{
  "model": "contrastive image-text model",
  "encoder_norm_position": "pre",
  "encoder_num_experts": 8,
  "encoder_moe_every": 2,
  "encoder_pooling": "class_token",
  "text_encoder_norm_position": "pre",
  "text_encoder_qk_norm": false,
  "text_encoder_positions": "learned",
  "residual_init": "none",
  "eps": 1e-10,
  "grad_clip": 1.0,
  "batch_size": 256
}
Rows from block 4 of the text encoder of a small contrastive image-text model, named by matrix and row number. Rows with one number belong to one neuron. Each number is 128 + 24 x the weight over its row's rms, rounded and kept within 0 to 255. All counts start at 0. Numbers have three digits each.
After each neuron's rows are labels from the 100 texts, of 14848, where the neuron reaches its highest value: "tokens" is the input token at the peak. Only what is clearly more common there than usual is listed. The data: rendered roads seen from a driver's seat, with toy cars, trees and houses. In brackets: how many of the 100, against the usual share in percent.
# fc1: MLP up (text_encoder.blocks.4.mlp.fc1.weight, 512x256), inputs 128-255
# fc2: MLP down (text_encoder.blocks.4.mlp.fc2.weight, 256x512, transposed), outputs 128-255

fc1.250:090098136096126128105175143139184094125098142147159091131106109115135140138125136073088146145101137101128153167117158106114132124128159114091134145117142105128113137122136141149090098127088130084145102078098114138098146121152117195110159141146115108131106105134108133113148117132127114128154138142118119128128078109143149167135133144144120116138137127151142121109118141159109145123114
fc2.250:118138139151109136091129102166113127099163132072107159132178119114149157123097139145170107144125162124134128116126126093138122121099129114155113144135098163099102112121153145153136098164180102106155146140148125138124130133170110102079133141152125148107156159100131089077144113148164114141065113169093171141117105131134115114108118109154162128066125142151109104100098114143132143137096
tokens: "truck" (100 vs 3.3)

fc1.190:177129143107116158086155118152122168103116111156107093108116095110123182139118168125108088144136145114111116132115154157116137122122129158122138085117159126136093135138130158118142101146115105108128118122153118151099127133191100138119137067131129113116140125142131172062137103118161093117142124139105141119167099107141102120088120142115148119116101144135128124133085132110124104122082
fc2.190:150158152100110067114133100137164119131096097128135094111138109102082123163135133144070155172154153108144145132099149137110135135104131165132081104129161118118077114148117138139150094121095111123128110101128135133139063087152139152153114108124153124161081122173183146112142137153171144125135149179124162133160121132095105165092160142104110140138097121129160126110136123121101112144116
tokens: "truck" (100 vs 3.3)

fc1.185:127120107113141163164146132168146143136114130140178112129187118166141134123135134141120141128126145160154157122111139092096095061144143110085147122186113170111110144091153138067159121146111103085135109128168113144137100114133088135116166136110148120132117106076100100104133114109111125155134135114120142161125139167115136155087134143066148135076143134145168135130119157108144106139097
fc2.185:103124098098148120160136148100145093124129107149179166173156144167158120133134095123145137102142087135135172117136111110097113102112145125099166133155105153140156141111156085084180159097089155144134186148120117143140157138090131143101131146102164157139148166118077121151087089143090114139143118101131114164110153133104128113140149140122147133141201143114146155112160108123126156122152
tokens: "lamp" (100 vs 1.7)

fc1.319:122135117095122141124127103138123143110109130127134131152119107125154145111180161098107099109142130100118130114139172145117102133131131131094141063132154141101090133143111129110142116141102080137098150108194114088105156107152134157096114092112090110075144130089112138096121116124153100125123138106101130099093117124141089160135114177098146148068102108144145117138102146155173103108094
fc2.319:113165156102059139116153084114089157162120168148124156146163103114112132086142149130119129146114119124145126116152131125139125134107142093075104138095112141110129100121126149137109088166107120151154100134127125119098088132104133132120144159179142140118110089119155114089170159145188114163111119174133145093119117117144133101100093112148115119103117103142105152155117171139137132112054
tokens: "barrel" (48 vs 1.7); "dog" (46 vs 1.6)

fc1.355:162136137109089122126121146112153153099126110138160150141145137111124161105136097134079145143150127025155135111130120142107105146144164141125144133109123100123110135120125128118122035123091117125124131098075061153101115131131129125118118162149135127126117123120105169084154118140111127130130152146143111190128135121109138111130132139118118151139131109136168175142126139128163129118110
fc2.355:146125110135190142136159115125086131111104127138159092090108155143163149124120085116132137098132114165138089124097115113128150120116124152131157152167129098131145112077118082139070152132104148129100121088136129121123119125088099153128104150131121138141148112139120174184144122130143120125157100117155141138082114074147112159122145147185082091147119140136144105165147161150118054093138
tokens: "<end>" (80 vs 5.1); "and" (11 vs 4.8)

fc1.379:120142097112113094152164124160155106152139083145166073149130136159118110138122103110129162152117132157118173145108144126122162104130150121109152136166177094151174154129153145111107123113125101106138083137115160127104068098113118143140196130136127145135117093135120149154138109117112135133125124119134124132130133146119138161119124124128124153119176139133104125098117111162130146136128
fc2.379:114137132187135167128111109129093133162110126099118122144106178113136119135116155126157084145118091158125120111094102155134122117143141154154187124173110144130148104068139107143139155093176122120154145121149130133175160127129141121086109102110166111112196146085126076122088133135109132114111097129100169110130156167104156100163097128113158094101119123110113120133126120087113142118130
tokens: "lamp" (100 vs 1.7)

fc1.75:118127076093095165149122140113130135120118137151135113141103119128191116101113129099074109117130123078123162117143126168093103102123196118083147130140132156154104096135156145092138141082090099064144162099179079109119117132107122159119141117125172145093145128140116147105097104106089113136143162089115148114135144130105128123169091131115144115082144145123141135136130154141151118143110
fc2.75:099142130165146125137087072117160156117161176075144161155116098105109154134128104119140125108138117122157125098147121142173147134140119165157128090092139121138151111155125120163117159106158155118160130158141163108126102159121117158148150138143118120139142136127164142129142144116177123079077140131149144125081148129141139153120143149139134133169138157127095120115171132145154124098155
tokens: "car" (52 vs 3.3); "pine" (34 vs 1.7)

fc1.27:130165130125032114152135126099126111143122089133099142162085123106135125152186087118115160150117130109118145150159159146111090124138174123119137112103162098148126124139118088115172130128120121143091152129152095171098139147120149141115130111146086149108124150149148212129068127136138124125148104133127136129135097098137103113135123140153118124187143111131135142156114147202129148141139
fc2.27:115136117153122118127167142131148133173139120148164119172101119170129121121107154148128089149116103130111144144127097131135164104111117125103085125157137140120125149135143150110104178084140141142113123155128162138134116135133119104159145134113150133130110147113119133157122117144090114121130135095126137150134143164111152091121126104123119142107120147093062165113135101107112142138146
tokens: "<end>" (51 vs 5.1); "house" (22 vs 1.9)

fc1.369:134169130097095129123113172114104177116109119147090141098122126153155137101096152126105127141103132136099176082173138121105089135189176097090159124107116146101090126158123133127148113101086118149140128106123109115103109113072130133104138106121137101064095152072105124103163121098128114127142143114084130097109160144104111146129119151090115156136086086122148147132107105129160181123100
fc2.369:113124092153148143160110141086134173150129155109138149151107171170141136135091124129174127131112113173095135079180095147164116114169124143130140131145120120141118151128135114130109134075136164133164121153104137148161143141090115104115110158119132118135153174146151139150121133112100126112110117119107129117079163149111128108134137104139125113163118127122117138160132058119102164147130
tokens: "car" (100 vs 3.3)

fc1.430:153105130119087137141123168114123137145099161156116120114091103100129105059155119109116078105101110106101139127161175150118076120155136133118122126082137153121111115143113160141114128108128127146119124114177148119095093120119166151121140135109109102079142120108114153133116134098109130153201121107115140103139135171139121133164102112064143151121114085113137145178123111108173144083117
fc2.430:085149145183130111131138118137154140166125121108191126162111179122095136137119098107152156143106103127160128134117109119182114107124112103137116138143143117133175115086145146126108155124160153137145124148102153093149093109113141146170135152138128114134087086111115098163130164139131119080134100144128109113126153127102173143109120139173122125131145110138092130116152152153093143141155
tokens: "barrel" (93 vs 1.7); "dog" (7 vs 1.6)

fc1.79:141127113107115166121122139104085165115137126136128152110131156133157164113135172150117084124137136121094139103164113135111106125125131112125142118163096151104105151111134101116161113133108087153105150129146089115127135124125126099062097094122148168099142138098098121101155118119118116142124133117104138126131146159131098098155085097103128113075136114102159116135087118124163120105108
fc2.79:086127164142049151112119087121101189112175160112126119130127156112116129106117135117134131134126142144162136135130099128153101107084125116145124114104126128130127115074103144147115101133130118111163090120147117101112166089109145096154099152163146118146158092114163108119179185113170176122093126186125122132169157139101115053101095105142114090089121118142113098134112128148119096099119
tokens: "car" (100 vs 3.3)

fc1.233:136122134103114126091130130124141144173107167127153105130145144122157127073076146132118095150106089119146133135093124107110108111117142121108133177154099183101099117102143174103141114100096117129152116106171107110103141134134152120102118162120168134108140145070091077117122122133099115183139142098159128183095143181112132116149131110117172137137093106144165156111125097093124155145126
fc2.233:123143162141144077115169137114190110134119120148116111108128112157131158168150111120143146124145123120125104157083128126121193174118120105115122099159116102118165132131115103166088164148145138150105133153113166106136154132113162164130135135122068167153117119135118139159091131155155124119110133093132107168087085123165125143141142114123140121145127148098109142089169112145095104096128
tokens: "lamp" (84 vs 1.7); "car" (14 vs 3.3)

fc1.192:119145143105074123100165153112132147146119139172127145053124137139159102102143128084129108153155100114143141142141127113101081177151153072101129175147104157137131120109131146119122109139112138152132116098118114094135149096117116128128112124139085128113099125110089098122125126140116130146149149117093074136133149141101161130133136130125136135116104090111154149122115112147116127104122
fc2.192:136103073138147121149173159120154082168114141121137124136156114137168126146162087120159117124130112134091092117105121096103130156115140113102141157172106125118150163133135087145113127142157144113107181149128127147146119158127119135088135141115111162152153154140118106162089081178140108164131105121113095168059080169158143145143132125140157146123181145111137147087147105129110117124115
tokens: "lamp" (98 vs 1.7)

fc1.86:152139107081138086107115161110198113127123129148110108170121135147143132157138126149071111111164135103107156097147114123095152111135147108098171104155097143104100144119123116139134098120081124146125152134134080109121196169144146145102130143105121113138120164087089095098122121125089129128147109086087078126141129158097138128137134114117104151150119137142154140110119132128134120144120
fc2.86:092146176164082105118136131112152150146125132123118140110129160115117132107154164116116103133138115103153108131107139091151109121146109160141107122154147164103107119123133143103154150113135139173135099110202149094141117125124172090134119100102143143124169125068127103139122189120132146112108119078109135124143154156105094088118108114112121096095072133092165130106133094134112134114171
tokens: "tree" (100 vs 1.7)

fc1.143:157119118102118127121139118148124173116155127144160056145122116155128113128131155156112131088144148138114162137143140128114143060140122109109151101100114116137138130140117148109085106114120085128136095126151122109072137141122122131123163135124127114113116076124079115113162122078077109142164132127143120104117131160142108124119115131082126159099132084150131125128085124143170092112090
fc2.143:125145140204115184147110104085113185122154146140162154161151148086117147117126132106160128136086108140146099123133107140159123122121125188173155120098105130141155168123151141084146144105170163111155134136133131116133140141108119083143104117116149130153157118153158160155147167133163114099135088146172109115143138130115137079084150160167119105171160138124101140121144118106122165121156
tokens: "barrel" (100 vs 1.7)

fc1.414:145174153108078077127125123156160098144103101144043109098108091164127096141190124121097146128133133128125127142106172117130128146154126125119146081078167121112122091154106142137114116134116088124092086122142138125071128157137157173136170143109092090088134117128136129108100142108139108163138112093131141097120087127150105163137095173118110130120084133163124135118158151167148106128098
fc2.414:112120118147138122109142181109152090152113115126161113115139160139146119114127096098133129121123099089126141138115149101117135107121141155112114140163124152118103131123141160139157171097130157125131167144153163119144091109131130152128126112102159141162134168108084158182123104128133117114157095110108109166121117133065115153131159126112148176128149128094127133086125096118109155120159
tokens: "barrel" (53 vs 1.7); "house" (24 vs 1.9); "dog" (22 vs 1.6)

fc1.315:170122105128114105117116109113123120111133167142106128082134113113149110065135086138130145082156107062153136123108156079102141133129139100123138152124137167135135065154147155138123134142122143132131127114193121074091113159131156165136123110133137122101141149095089127125093118090099107167148132063133143160090144105122131163148105138098146126160110106140132138140133144130150113117129
fc2.315:104104105150207121156158141133119112145095149140127090128127154110131110184122101110167113140126144154097110121102090139121100140106115124158090138176102123164143123129142103141135150124148176133135144148095173130152150126126109140140119099107094181141131100173097128170110128153141151097132143106093116142096151106110179157116145117104154131118158126101100141123143110103096113159162
tokens: "truck" (44 vs 3.3); "house" (38 vs 1.9); "barrel" (17 vs 1.7)

fc1.118:154159124079145091106155156132195122150090117155149053135129135145157150148102106150097124157152102104111159111080149139095162130148130095086155105150079126121140123099137108111119092115093104102147102122135098118111139130153138131104159125129136149130120123125070118116119099132097109148150116110103091162139117157108144138119143123116151163114126135136151163074124129117144122128086
fc2.118:143128153146112084140093145105169120135118152112118150071118181171120094142101112130133092115128131180177127131145125091127104134152114118168118166167122179137144102139130149163132125091115126133139099120181138095123112136130110112110150178105150086150146163129129057128143154110139119144118170097142128099113182139103106137129144089125102077130100118130136101111144079097115117139160
tokens: "tree" (100 vs 1.7)

fc1.435:164135125135122139103146160128099168096143111168155145095118127148109128070065126166110110115094113149123143156186098115117132079156145126117142130107103134116096155134145147097107132104126129124078145118114125114101124140130093089144115126118135068112088151111099120109157125108108140135157113119125087110181134167126121116084123130111108137141088113143131132118141109129151151098131
fc2.435:172140131170145161143108146122098186135147112105130131104099187087111132081125134114151142159095117127150111128091090137144130113118116178159125134116140112132151146086136119137132121099130137135156092103130122123174126112077169076154077116123158149145156087121127118145107172145157150099107130176132130132155156143092143069124095136124133135120122132125146136153143127117122164138193
tokens: "house" (91 vs 1.9); "barrel" (7 vs 1.7)

fc1.15:129149107116122132138140118143130148111136099147151084177113109153122118123136163156085130080149156136126164141132125131115141063134127103108168086102118131133133134149135116093109125080108083129129094130156119106070158150112131126129167113130147104104118110118099128116142115076076117133155136091124109094137152174130109129117109156102114159075129099153129132137108137126170100127103
fc2.15:139163143162101167121096106100117187117143127123160152180147146073122150090139140117115110159113090120150104119111108157154097143117135181164146120091102147143147146102151115085165104125134134137142114136162100118136138128116155093121109119135146134123139113138138140123120159139162107115136105180136115100159158134132139082079128154189142126124144132124106125151127167119136136119144
tokens: "barrel" (83 vs 1.7); "dog" (16 vs 1.6)

fc1.60:159127134112145156119135111145098168108136128174169082148134134115114120107101164137114128097098109175140126166133111154109141070117121127119173086120105136131128154111160143109142135087101120116113082105165157096128134118117141129128114071091162099130138095125088110136154142082101140129166102124128108070153155162103121121094118144093123116105135112135116113116114109121136115095133
fc2.60:118147132186136188162096118108083181112158126114154142125121168100117126099119140121132120129102107132143107123093111165143119118113126194185147103107126123149144155105139134121134132115137149118138136113116128115169138116100112063150084112114142161168151112104166124157123155123157135090119120149157112137147166151114124061125126134136146123142144147104129115110160120121124160132203
tokens: "barrel" (37 vs 1.7); "house" (35 vs 1.9); "truck" (25 vs 3.3)

fc1.228:157150108115101157128119126110108125140118117129166125160129156083150138081133138143119092111105084091146119124121124182116099092128154169128198118102139159118126130133176148065158130127098122131146128107180109127130111127124149122081103102107177112108121121123096125120109089102110108169165101133138136116117144189152081119166130155125170116121147095122148121152098149125164123108132
fc2.228:139141144115122131117134098106173145144118124117161101194097104100122135131134117115122143089135106087140122141118128141167139122131110182124134093118154144116131122169100139105116120094105148161145125095160145094118125136112140157140133144108118096109113128164146162142103131133133121126133163113157107112090112137121110160105165170163138191171109116153113131144147135119138120123133
tokens: "car" (100 vs 3.3)

fc1.17:193146131110125113062149134101165116115116139131124107120198112164179138103114134124138125120160142122156129100090125059134155135124129069111135163164064186105138102147132152112109126142127126130119139121120110074125162167130144136113136139106126136109117135102084098127116108139117099164123125083146097157077103138116139158117147139153149147164137139187127118109140140097125127130111
fc2.17:097144109152165110141146145129130091151124066143123072118125150176118095157113067139152173127137131124113141151071120109119141111121128121139118123174086108158161102109148086129105161111159124140115152154113147146140119138111115129151158146119108163157167142129097156141083112142086132131132138096149140176122126134134164129162155110108145141158153153115124132081159129131095106156148
tokens: "truck" (64 vs 3.3); "house" (20 vs 1.9); "dog" (10 vs 1.6)

fc1.306:143141137120142133128119134138116173107141123145167109131103146129094106096097173107107105118075101157144140149140133142118125084120143141124145081106118129120093152138157149098153126051122117127111080113140158102100154122141099104142114118109155096128123126115112117131173125110115142119162126122114102079189157180086114116085116161088106130126079095131127142134129079121138122132135
fc2.306:122155106155147179178103141128056168128153109124134136114107176101111167092161095134142156131070104114125117125085121157141129105135118185178127113096142112130150127103157152112134159132115128134160110144109145136156111119091140086132087128129137167134146103086140159152122130116137107111125099159129156136139150128120120091131108114141141140142137125092120135156129161131138145138179
tokens: "house" (87 vs 1.9); "barrel" (13 vs 1.7)

fc1.49:139162115096086129133134130154083113101128094194116125143133104133135096116146120168089142109139145123115151135145152113092134111130146092101125125105128166148135120166121167112144146122094104165102145131130138099102155136115136129129128112096123118085089134122104151122092110100092116138202126049123103116138149157112121136133118144124148157111145098143123156137126158127137115133123
fc2.49:144124092142131091150172186107095093136125091143101113091146164155146094112132113123153150149119123141100147134098106089104115098145134069122115177176103129159149126133162143126131158107163125169111166154100132143137117137108119100117138143123129152116137161124081143137082103134092133139132118079131119151109136125116117118147132109114129159133178106114117149133122090136118124170149
tokens: "house" (88 vs 1.9); "pine" (12 vs 1.7)

fc1.100:140118098110166144130123116136120176100135125148170062163113143109124111139101140123113127077096124141125131158108124158086137072110138141125157081118061099143095133129163109121128124069121099110109089108167162111089171141132128133135110108111141147158153105142055144122137128104096130127165132098145100121142139164132125112118137138064117140112125112143127129123144085127148095132122
fc2.100:078145114200137193163086107106079171113171134089151168141124162097113132101124131129134130126098093135153119116116120155147113122117135183193144121115126133155156138107152144096141137127153146107146140133115131117179136114103108078152094129143130153169138103114180128163140145124155120086115098167155108123129166140119139083120135137163145125150152134103109115134148141146130153129195
tokens: "house" (51 vs 1.9); "barrel" (38 vs 1.7)

fc1.178:133173107109167119089145133136118120116111108157081057043116085147126168143126126131121126128133147126135135132110175141106162118138166118115142111118120128106089131166143134113133102149132079118091134134102157091107160142160104168118166118146081129143092110142100142089157104104133107132137157108116127134146076123164120171099180142079126154141103117152136132101126156130127106113089
fc2.178:101107167148107105104126135130186119150106144106146136148125165103119167116152194092101079122097128127132097147146136161155119097131106158136144095140121128084052137132086125123150160096112120142094148118152139122126126128153151136139119107105131091120125118139139113124165158131144134145136108134106148091153107157121068109116107119103094091125096119111145105133097125131112114103110
tokens: "truck" (52 vs 3.3); "house" (30 vs 1.9); "barrel" (18 vs 1.7)

fc1.9:070096141100142147106179128144167101136127136160138082132113103133118141140134154106092140128117156116119154160111165126119125108126159091077147131128159124117120152116132142127093100160090129087143085119089133131091147120149100182131191132142086099107083090128116120114167129121135117119142142136101111116109094130138144151110130132118121148120133105152126126110099136141134142124083
fc2.9:082147141150091157134136123168104114117153144073130172122168118112161136118121123129171134155101143115144137125111137100145107128108143129154119158130122153103136118101173129123155113176177100100151149137128116141116125107150110102094145140174137156101144141097134106087127112157176114126058123172124173150121108126131149116118116123159178140081136148137105120106098098156138168124094
tokens: "truck" (100 vs 3.3)

fc1.394:140118104124136108110141128069142094126119135131103158134136137136162165168136131098138136139120142132103123112175121140116140142128161106126158124163134101139122158132122081155152110124118152123105173122070088156150149162113140179092111093119079156136112152164142150131113109138131124133136106151077102095111101081149105142147130119158120098170164116126150105137110143140097130116120
fc2.394:123147161108104074107147148117177131149093147167143146131146144145124129116120135127118117156101139154150144142164127113102102108124125120090100119152118158085060166151121128071176122117109122164082152138139140119106142124146129134118123147098122159128087164111114122106149125135126139171128129114128135166140126149149103119099158121083119102132102118110168155123129091095094124116131
tokens: "tree" (100 vs 1.7)

fc1.453:119115142133125163135122131125113147109135123162181101123135167130102091115090133146103134094094110163157143174154129133101099054122133142134130117141112140144107157088136151121151141083122124115116104078161143107135110131092125111140102117094168124134153114136112092148147155084093156135147109126123118112189180170088107120105144123099113098125125109120146098111141092114113144110151
fc2.453:130141120194128177164100122105092184142148115113160143136118161096112134088142120113146135152084102114128123104092116164160122110125116204204137104096126131135153141109154148120143141109149151134157123130125134104165107096083142077147086110104146162141156091107152162151124141132153123091110102161146142138133146141106127090131131125119160146134137131099104148131145118105147171128184
tokens: "house" (87 vs 1.9)

fc1.172:129136105103135102146144140104184125150123149133122116108131139114130176134121084139100136120164118107119130117135133171099135115180138132114131102118142102114104115120117128145096081121109103136145113115118102166116111118108157156085144114154155159131089115164115081101129110154138133166145129139130130180136115143151121141144116132093128116114125111124200113095109116156148133097112
fc2.172:111087126145150144130187113107146133144154155115143134140069104123106123136115128146186096131138113135139124136141161122108131128141114124098101128181132115089131168125106116123121124127165123148108110161199144117121105129151180158137138113168116107125133120122130100123110157127134169133139156117162112159093119156148151118134132107151144149138064106165116136145142109111125127105132
tokens: "tree" (100 vs 1.7)

fc1.78:121111127082105139136143145165127094129104110154078148109143151108134114125163100117102144143160144117143148174164178130056097132135168145118157149132158109127106143127117126126178114142104078143078117111130102117121153098144146148089099138128121140118133142133111143095123091140151118169119138124122139148133100101144097156160156136067129125160102112152206130137145142149116135147122
fc2.78:105116133130088135126095100094080144146144176156135128122132143120150140118140117141140103087117137130118123116179100148142102068099122131128132140090092114137130055145097123121105159139142131114127164109139117115092117155129121132112161126147142122104100101121108146117165105103129120125144108167168174116109129131150083100141127124092124062124139139115117109172097131113117098109090
tokens: "house" (58 vs 1.9); "<end>" (30 vs 5.1)

fc1.511:096109121111150141145129108134102107086106167136098189173179130096124135119119138151102135098095146107118115141161147104094113107117133129126138118128122114121064166144149147115142077149091105158108154114099094133126177150162122138078104115129091152131092146139123101087135107138122129153152119127095121122120125116129117132116115134134155113126107086156168123135129141118126157154132
fc2.511:087136129129126121119126126113128159139138169106142163145126120110132125132084129133142101130091141159094121121166089099115094075133134141147089132129067164112076132167142120135125161111146144115099200138135133132102138136126079102116162133136122136137087150128135132122127106146147114151129120157141117164128145143153124108089166128131158121118132128121092128119110087090113157107156
tokens: "<end>" (93 vs 5.1)

fc1.194:187139138129084096104147169096137179097107125128104142107092120110163139116109137097110123126085127131121138123144116110135092128147167134117132116112121121111088130134122107118131117096123150117113109082132114131039132148115115128129132136113106119101119139117107171129162129119159118123136107092122105094105096104100115143091095158160081140168116164169123148151133107148142153129122
fc2.194:121129111124167114159104106126137123127120144156116149146144107141122129118140100146168132112125116203121111116160112146131145159146098153129176093094121102122148161146163086119138158158138164141100116178130156136164146166108142138136132133092107110141147156133151150158088106121113124155142099107136147129105116136221118121142165162122131078164135130120141138146160129108136098100138
tokens: "barrel" (31 vs 1.7); "dog" (28 vs 1.6); "car" (22 vs 3.3); "orange" (8 vs 1.8)

fc1.224:173087099129145147119128126092115124106136149126132118123156138114124121147137167125130098064088139155119117116121135119126104113170105119137151103126105173130117125130108140103117129091123154137154152120164129132152153143125146156122095085074091090137130110125094089149110125076115141159160098120086083086119137152113096166119099129088148152103143107139134089152101139109130104118135
fc2.224:108158143151126136140090127122152135103134115127134142183155128132110121149134093128077170125192150095143139108158113117166125136106130170165126128125115142157157136155122113104140102115104138153147122140112105088135106157098107127133149168105149148135158138150190166154148134136113148090109168129147125117137161127085126113126161135192083143167149134132134126124165155115135113155164
tokens: "truck" (84 vs 3.3); "pine" (9 vs 1.7)

fc1.441:121153123117113171106111143090131148131114111152142066156131132118187157118123173103113101135101139124142146124078114151134111105096155137109166091138092189119122112105159105057168160105108123131156137130203125088147159151102170137131115117072142145097175121090124141127088117098101100146131111100114131111150143185122102121141118144123137100102135165112128123172124168094137094143105
fc2.441:095107124177163134134129077111147154125153122081161105157099114133091145150150113123137144095171108092136107128114122141174157141118083175186118091095130109169158106139102112127087123120148168138142121126113154117139125117121111137158126140135102110162128091173163156153145138146154129072096165144166106142105115100132144128135164149157117164154125149116087109106165113139155088118158
tokens: "car" (86 vs 3.3); "pine" (10 vs 1.7)

fc1.133:107087109116169162129167107150143110117132151141168091162173137124135128159125146106129123079105130193106112165123122137136126104136120116114182112171139097116151177076129108138109113134121138088136117100141128167126138126134105173106135112100100117129142113113122087134151114125125131140131103127112126128099098137173131138116097145096152102106180120139139114107133109120119114098109
fc2.133:127128124161155109125119142092125144123114129159161137170192128106122130108137148119120113132135101111123122112113116140132138138085113174160134112126063167144138143156155149106164132120137150140124178148126121108133144154157123104126123124079141177148170147122112120145105122152131126121141122107152124162116138156118144090118146141104165138186166134135118163109159093079127147135160
tokens: "lamp" (50 vs 1.7); "tree" (47 vs 1.7)

fc1.207:158128114127108140094126092086155129129126149119132121133153127126148137061093137138147118096158107107137126101117138093130145118149107088138141139131116188118140096135128176108113122104141147129164130129204129079133132135129174151114135105110160092090115116112072073131110100103106097157143105110152120168096137168104131157116119145131172149101105119141132105092100115106178164092121
fc2.207:129147129188150079114137122136178108171110094122111099163102114154120146173138093134142125157143138144098099128107105167164169145130109152165119082137124069119144097135113116161109155116180158125125125139084171157144109111140143161159135113090123169128121122167121167158115105140134112126130110133125164148144099118108136163120137129117124123127152162121095129105138155155094107129107
tokens: "truck" (62 vs 3.3); "barrel" (19 vs 1.7); "dog" (12 vs 1.6)

fc1.22:149123088104132147140143157133109134130118165157093148096146107146160153112117106136135118129122159152129148121168127159107145136170174111099147134139196101099103135142130123122115105173118105123115145133108111164096143148142079124093144111165106105090088171109091139092113088108116126155138126090102145144104098096174110145144102122085119143166113114163146154139106126138132165126079
fc2.22:159110163164148143103113119141163123133152098127113101154152160112091156136167118095149130108157152125148082146156088144152106143119090168170104098102124077117138146133083092114134130139186148130090133153121120136172141106135126111144106100111097128148137117127165161146130156157134168069102125161122164139164094087116137138109139135107127147165127152144109079136109131129108112107101
tokens: "tree" (100 vs 1.7)

fc1.168:174136137108099181118134113164084136104125122117105136104170143160158172135171164139126112152173145185134113100142125119133117151134128106111162102169139153091136140100099121112157101168127087119113120142158101129164132108150131115085098095125111130077149098067149090092153123129149115128107117150086146108151120133132105142104097126112127113083114122142140094155089157131149077120072
fc2.168:101122148140069149155105119121093161135159141118118152137107176092150108090119148119128105124092109156141122131131091127146099103130121121145137130130135133109128142070118088175143124122126150151152099105165100124120117131104161088124089127133179120123191127099124107130139186092154172147114096142124119101160142135094123050123080089147118080069132122098137098145101129137141094087140
tokens: "car" (100 vs 3.3)

fc1.305:124127105122141114142147120111143175105133137133152084152094132117115145134082099135123118098146129119118160137146123154090124064146132125126142112109119128134092104152140124115106103081134116118147082141145149112047131148132113114126159125160154127129111115160072129099177125128129122113155150126136108141132165140100158132081124147112110167139102101142129143070120086141161126126114
fc2.305:121152095158136183161100106136044146123139110124143166167138136104126096123115159146156109143077097146129109123118144173111131109133149198156172129140093113125139180126170107098166106124145098121123134149136101150166130125110124082100121090120141163139175156113161133146107101116120122137142096129152138099139148150168116091152155144154149083148141134134123135133138154110122141137163
tokens: "house" (53 vs 1.9); "barrel" (35 vs 1.7); "truck" (12 vs 3.3)

fc1.153:160118109078100101109150157084142145119102102158148090123133126157158133112155118140075147100147126076116138126110155093108125109148174091075168117134118132141133117124127134116094084117088111124131123094143108100091119127114112166097133100103108130110130111086053123115134117108110123112182124090093073117114127137101147149143115145119120148114129107159147146114128146155154112126097
fc2.153:108119189178141121105123096155169145118131150125145125128134116093090152116147140076152097140122104151133077159106142167177146155111063157169129088102127106107133151113100145132139145139184150113131082135160154090142154104140172178155116080128108111128125081143150120133143181145168149114136123152137112127132109130175136162109130154103133098114112110122131131132152144118126092061145
tokens: "barrel" (35 vs 1.7); "truck" (31 vs 3.3); "house" (21 vs 1.9); "dog" (13 vs 1.6)

fc1.478:153147129112144151127157165139131093119083106169120071119154140110146119115119131093109120133093153126125138131080093116091109093115156088105156096160102152122092116113167104105175121078109130135119150122139125107127155127106174145139118128074132146110129137117086138107100127100087119160154128077110152156140133134108139127136111129066136136132139164139153139155138123113140109157121
fc2.478:081124156196115111125097116120150135147136143091120165153113157135111130115143144112139124122115104144128095133117139109161149116099102141200094140116117133132154098126101155158115166099153142130166129128150157106155140132113160117188098165128126115168146106113169101160101172125132134115114121120138114141137142140123109098130122092150113086133098122123120123110173129119092139148210
tokens: "lamp" (100 vs 1.7)

fc1.336:118133156105132102109143129151194120140083118145156117178134115115142146106156135079078126129112123098114128161134141129117149124112134148098146065129131132103119115117107117120105127089097120103130118077128136103118159114135130143120129137069115105126110125111116135146137128151127127098132119127098106103136082124087127165112099191135123143126125154152130140089160152144127147112118
fc2.336:158158153109125105107154152105126153131111148131148112069158113161124147100117098112112088136152112099139138107091127125144164144142147098116112147114122179134152094149134160156068159154132121114134172118119131117088080131130129119128177149152159109129102141098110099119126106132141097123154140117155092173138149169172124131138121129094132138115143130113125129071144138119142121084117
tokens: "barrel" (46 vs 1.7); "<end>" (27 vs 5.1); "truck" (9 vs 3.3); "lamp" (7 vs 1.7)

fc1.399:121112113110120095144153101170151115104139152130089148183126103126117132159155140115123144113191142117107151116170163090111144137131109081121158084119144082133110134134102087177128085098131126105118121128134110161116156109145159190114129113139130108129109115137130121122132117123136124115131154125115134109098070088119171142137090188127130145079148143177124140138124152169159137150108
fc2.399:183128149170081171097166115092106146155126130124132160130158138087148134093154145132151087151090096114137070146097115165141146126132146175159145146126121115103144150121131143079134121120172126145110157119149114155111121122145131086064113080137131166114131141133136152115115134177169123161119097148150165131109117133147106094135114102118167112138168129097111126123089097106106142094120
tokens: "truck" (94 vs 3.3)